{"encoder_arch": "mobilenet_v1", "dataset": "short made-up English sentences, spoken by a formant synthesiser in many voices", "encoder_depths": [4, 7, 4]}
Rows from block 11 of the encoder of a small spectrogram autoencoder, named by matrix and row number. Each number is 128 + 32 x the weight over its row's rms, rounded and kept within 0 to 255. All counts start at 0. Numbers have three digits each.
After each channel's rows are labels from the 100 clips, of 14976, where the channel reaches its highest value: "responds to" is what is common among them. Only what is clearly more common there than usual is listed. The data: short made-up English sentences, spoken by a formant synthesiser in many voices.
# conv: pointwise conv (encoder.blocks.11.conv.weight, 192x96x1x1), inputs 0-95

conv.149:141165129110059182102116115193161119100110118111113114143133159098082142139168081115137132110159143114148097041135077109131126175168127100077128129167192134145146092142113080150131097122133117125089115153104135155105110158170143109143112158197035103147117141058117049108126170111106113099
responds to: mains hum; thin (high-pass)

conv.136:077107109137111116088132107116146141072190113136084141101122150133131160141101124163098116110101136100107167151077114162099110117116081102097148110103092100074144136162136024155121111084103108121151215172137125113113075131104120087101156110130130121131158081147123100078203100077164094061
responds to: clipping; voice: deep voice

conv.38:181166144094115119119142115144092205203097128172165074120126116186142114154088119123087122149188172141148109123156054122142113116153221118107150123111144094146091073148141172145206201158142104103101113132116117108107167164139134070157085126095164119155137137140126133124160139126105115134
responds to: clipping

conv.16:115117107126128137102151143138151103138082097118193149123102138165153080095140166125107146133102114149099140186112079122154183141079107144132134116145128217116079083121135129132058170143125141117150128157089142107123122069122129118095131156046141135152091201135144038047140178106162133121
responds to: clipping; mains hum

conv.140:108132058133183114123146101142067189138152114117161115137090124208167133104167110079152093077143089055181085103133144175158134120148102092131071138139131108121145147177142167126131177147114096115206093123097133148136137163070102135114148116177140137106153186154149182152096102113119147134
responds to: mains hum

conv.174:121149176154141109140097138122136044147132087111158145138107124089180070171157108104173103086097114145190123108098121114139125129092136132162138111194143212118088123165123170133125127128111122080124130125059123119101149175141132148086137150157179070147188114123104082089067185128113153075
responds to: mains hum; thin (high-pass)

conv.66:119150098181088131119156141125096219130115145136124071116132145127171093082109103113090122135171142121096101121196058129204098111152161094123129087111133073110123142097153113099184151189135093105157130101112133122074180129131116126155138141093198096096095170172139131128119097132110148203
responds to: clipping

conv.170:109043103091133130122121126161142155121065219105139175137127152149218140048138128156169184172138172138117168122109142158155177131164110091094125104138133134165146179159106126121073122129130085138139107119130106101155085163105140118087198128091126158168101117110119119065148140125130136093
responds to: clipping; voice: deep voice

conv.32:154122127159095144126103138185124147226109077103127100093129087115098092112175145129108135131122133112133141129149104151120166105085089110146129129175091127092162046132140247099121125160118145147118091173111100084029165176109150134141132121143120148168070131101086149146125130134129117110
responds to: clipping

conv.120:145109113155090124092121160137121180117120154124123114157155152112151101152130126159152112120129150155177209151210119120131122078156099108110255128096110133069051103142112116113175117123107110144167170105117120115087129178091134102163090131077148137118139082129118120111206143142122102092
responds to: clipping; voice: deep voice

conv.30:037131151071107152128134098113141102106065130157102091112079087142092149082089179116108136139145142134113141115085133148064147114099133093100143089121109159102140116099055104207085137137160100098108153154148145143169129091148115105041125126125132160113197145117156115175199136117146102127
responds to: clipping

conv.18:146155137144120083117125104215108098195119155108143138179102062120118137125087139103172100101131095092173126144169058117175106127138175138128134137151140104143113091171108149104140148109121093094071119129087104121090255142115097133162143108086111105107071147080110117153109125098102122118
responds to: mains hum

conv.2:165135150103128104129159116149178153117115106131124084129127146134215137123129142191125130168142160156143172153163141134147142125139103091115225088111102110089114127088121090132141127149124161130192238132169130138097080157148147113177113123102107132145146065165119119070212140137150113090
responds to: clipping; voice: deep voice

conv.34:111124163140141204114112162181131085110119037088185182177139187159085088098132131118185093136101134109064123102151113168154121111117099145128096151152135086082175073127152132103082132076113083143133103123085145116101160159104155095103100147110125178097126141093101120120152117115087097082
responds to: mains hum; thin (high-pass)

conv.131:134163123050105078144160115186092134136149132135116082133128085169165119090135132165105146103151103151195142141134070097083164165132124114185112150139145156181138061125104202103141139118114116137117143106107140066121132147165127119100128137133169183183135100103084116038067144138152098101
responds to: clipping

conv.114:070129114158105110175135119119148109122129123123139094130095118121100185129116128121102130123144094126121089000123116125143121191131146055129105112171206107255101108130140132119132117133123131110118134149080077101124129152150139179155127133152129100131122165137143133133107128107148140179
responds to: mains hum; clipping

conv.26:131143107104133115101133146073069081084138063061159101166127134107051145120120095113151145137140136119094108135174125108094106182139130086068111115104139090135128101080149137093131133151136087166144115135076144142058178128126137174192047126056205113130103144142126136116096103133111136117
responds to: clipping

conv.86:087145102138155137137158090112143190125128095185078023082155149126109118132189127131097161175110156154100098129098172092137142118103131136116127092109130094117080155136162138124161176141154097141182123110175136126219065156143139112148151140142166101149141097181146111177139082169133130183
responds to: clipping

conv.55:255152106107118138047125141111114113146173113104119128171108150129109069114120140167106114115118136115124215141107117120111139058114200119143159128093062111068148122154135128102132148132130122123116132146134157107120156130124148084109114107140095142138126083127060104158117128114130209076
responds to: clipping

conv.1:146151108142099071132117105168165100155127127142100162109127173047123120084146123099135108106132083100135095164109137093086123110040109106147059144068054155082172065143134115096102106134131126129087098107136140103087124112133116117158154122192089164164113069098117089115075092121108122087
responds to: mains hum

conv.134:156172177130110168160178108139170131150134121150169121155086144144215154112088121202152106144166106119152164102179115156140128157129130081121178073146160107144088119088097151160121142161144178113153220148143080132106117177159181172180096152113148112135121144155116120063166140136131148150
responds to: clipping; voice: deep voice

conv.93:073126125164109140159120067142113123115126136117124134114051162156136146144147130059145108111140110093102018127108139122133116131124126089121000140103130131118120128141120120090122101122134132085094093123080127122113121131120112151134137138155124146147119130067115103118024107065131133125
responds to: mains hum

conv.27:177155118174070161140146110125094184121098143136140071097156125094062128132120156133144124124145128135054101119179093118147116134137190076141148149118135096143109100149082094093145092119133177136149134123145101068076166181141086130188148160130143212087094184090109116158105098154148132173
responds to: clipping; voice: deep voice

conv.81:137147139149077150129126163160073121178107169078133063145132073152113096100105132079122125110120139120226110140143081119163175152163147144150068119156144186114134087104143180089180138139146147095125071112057112139134176089130142121156097128124124127146125143078109102115075210109132141140
responds to: mains hum

conv.33:074141096081133101143077112135129137126098133113125078119098162085119126084109125126038115122130117121184080133142106124115154150105140110109085120193176151147101118125090151095088133153115119129159098087089172169140138166142116155157151106134091045150116123043178067189099160074144106136
responds to: mains hum

conv.144:034112153153131145114130076095158111068121166164124130129100142075054147191126119102158168145100111127105066114121157152108087122155128077063122113079183128127096188071144081180140185108142106072132150119098130182155129089137117160107125135126141145110137169134151107167145122113140107162
responds to: mains hum

conv.45:163086154074091099103093214138156040104141118110134139104131149090089106171129119126117185179091117132124167098123168112099102092097112121115121137135081184099125066111104139086101143158097127169155100139136114099105100118153198085127122093154129145116133099156093152090090126176171121051
responds to: clipping; voice: deep voice

conv.95:204141116110112110106142091107133125154123099129080176122099126070114157086121145164078125108142128118059154103132096075141113151106144083147109189110137129122144080179112128116143128124182104174123139143170112107077144151142152122153133087165108140101000155112133114132127118136149163087
responds to: clipping

conv.8:072101104150116080175159104132144128094112117124117133106060168108098162108150149112107151109168116094089093107182159133151122156150134065093072135121148099199084092165158076123125129092138147122151139156104097118125073147124088126128132118143135158091072236091130064113115142111128094189
responds to: mains hum; clipping

conv.99:086125200172117127111132134163144098119097131160188113146113089137145140146143109085170126103123069059106081138129145208112118141138098103097115124058139103161084138142127101137069216103123118098159162098074108109114121211102150157097121182113111149128115168105125098190103149138111132133
responds to: mains hum; clipping

conv.117:132096049129099131106140099107097198179141216132130108103150075165162118167100096111147130128132107160143096115145125088159142096167138124183124110125127115163106234090137134121152130179133088057146141106124145146156118090086133098135158119112113104141167129122109186039113133134085138120
responds to: mains hum; clipping; "this"

conv.68:152159151126128140117061119120103113241108104095151102117144124123101154106033134153097111103161083116152097079113029115086133127106208113158101165143180146162144147113134135108121132131121141081064107096091164125144134079125094146117141159146103116124153133090090153149084139101101134131
responds to: mains hum

conv.100:060068115193098097165113117155124128091098134120120113103101176089121123079092158092076155130107103111081105136141151140170119110130107110100169071108152178155068092097120083064123148180117105106126156118112084158108074082116139127136163132051140056148094085148124106086118120152154110137
responds to: clipping; reverberation

conv.167:135139091017099099132174104158152111124182147103079119120106189135137170183138159122116166146118157104122066116098157113058130131119107125121113134095094074122101086145118099064157095163106144158143105185156170130112107109117132162138119050103132108105104128138102185078128123151132089077
responds to: clipping; "where"

conv.47:179126121143077159084105142152101136219104123128094111137178158102231109089113148138130124103137147135127129124125102138140138105146186067181139111101090133087129106141109168124162122211141160136120115140097141100067109117156123117144154137124150117119093072083111120028121128138144166072
responds to: clipping

conv.166:125119085042125178079187083116112116129132116106152164148133104131094102100114125104163148123112140112176076097080141141126146180120100121121101101133173110092143205174126115215115120136116188132110124119107168220200097118119110135062133152163121144169180131106120105128146124104142146139
responds to: mains hum; clipping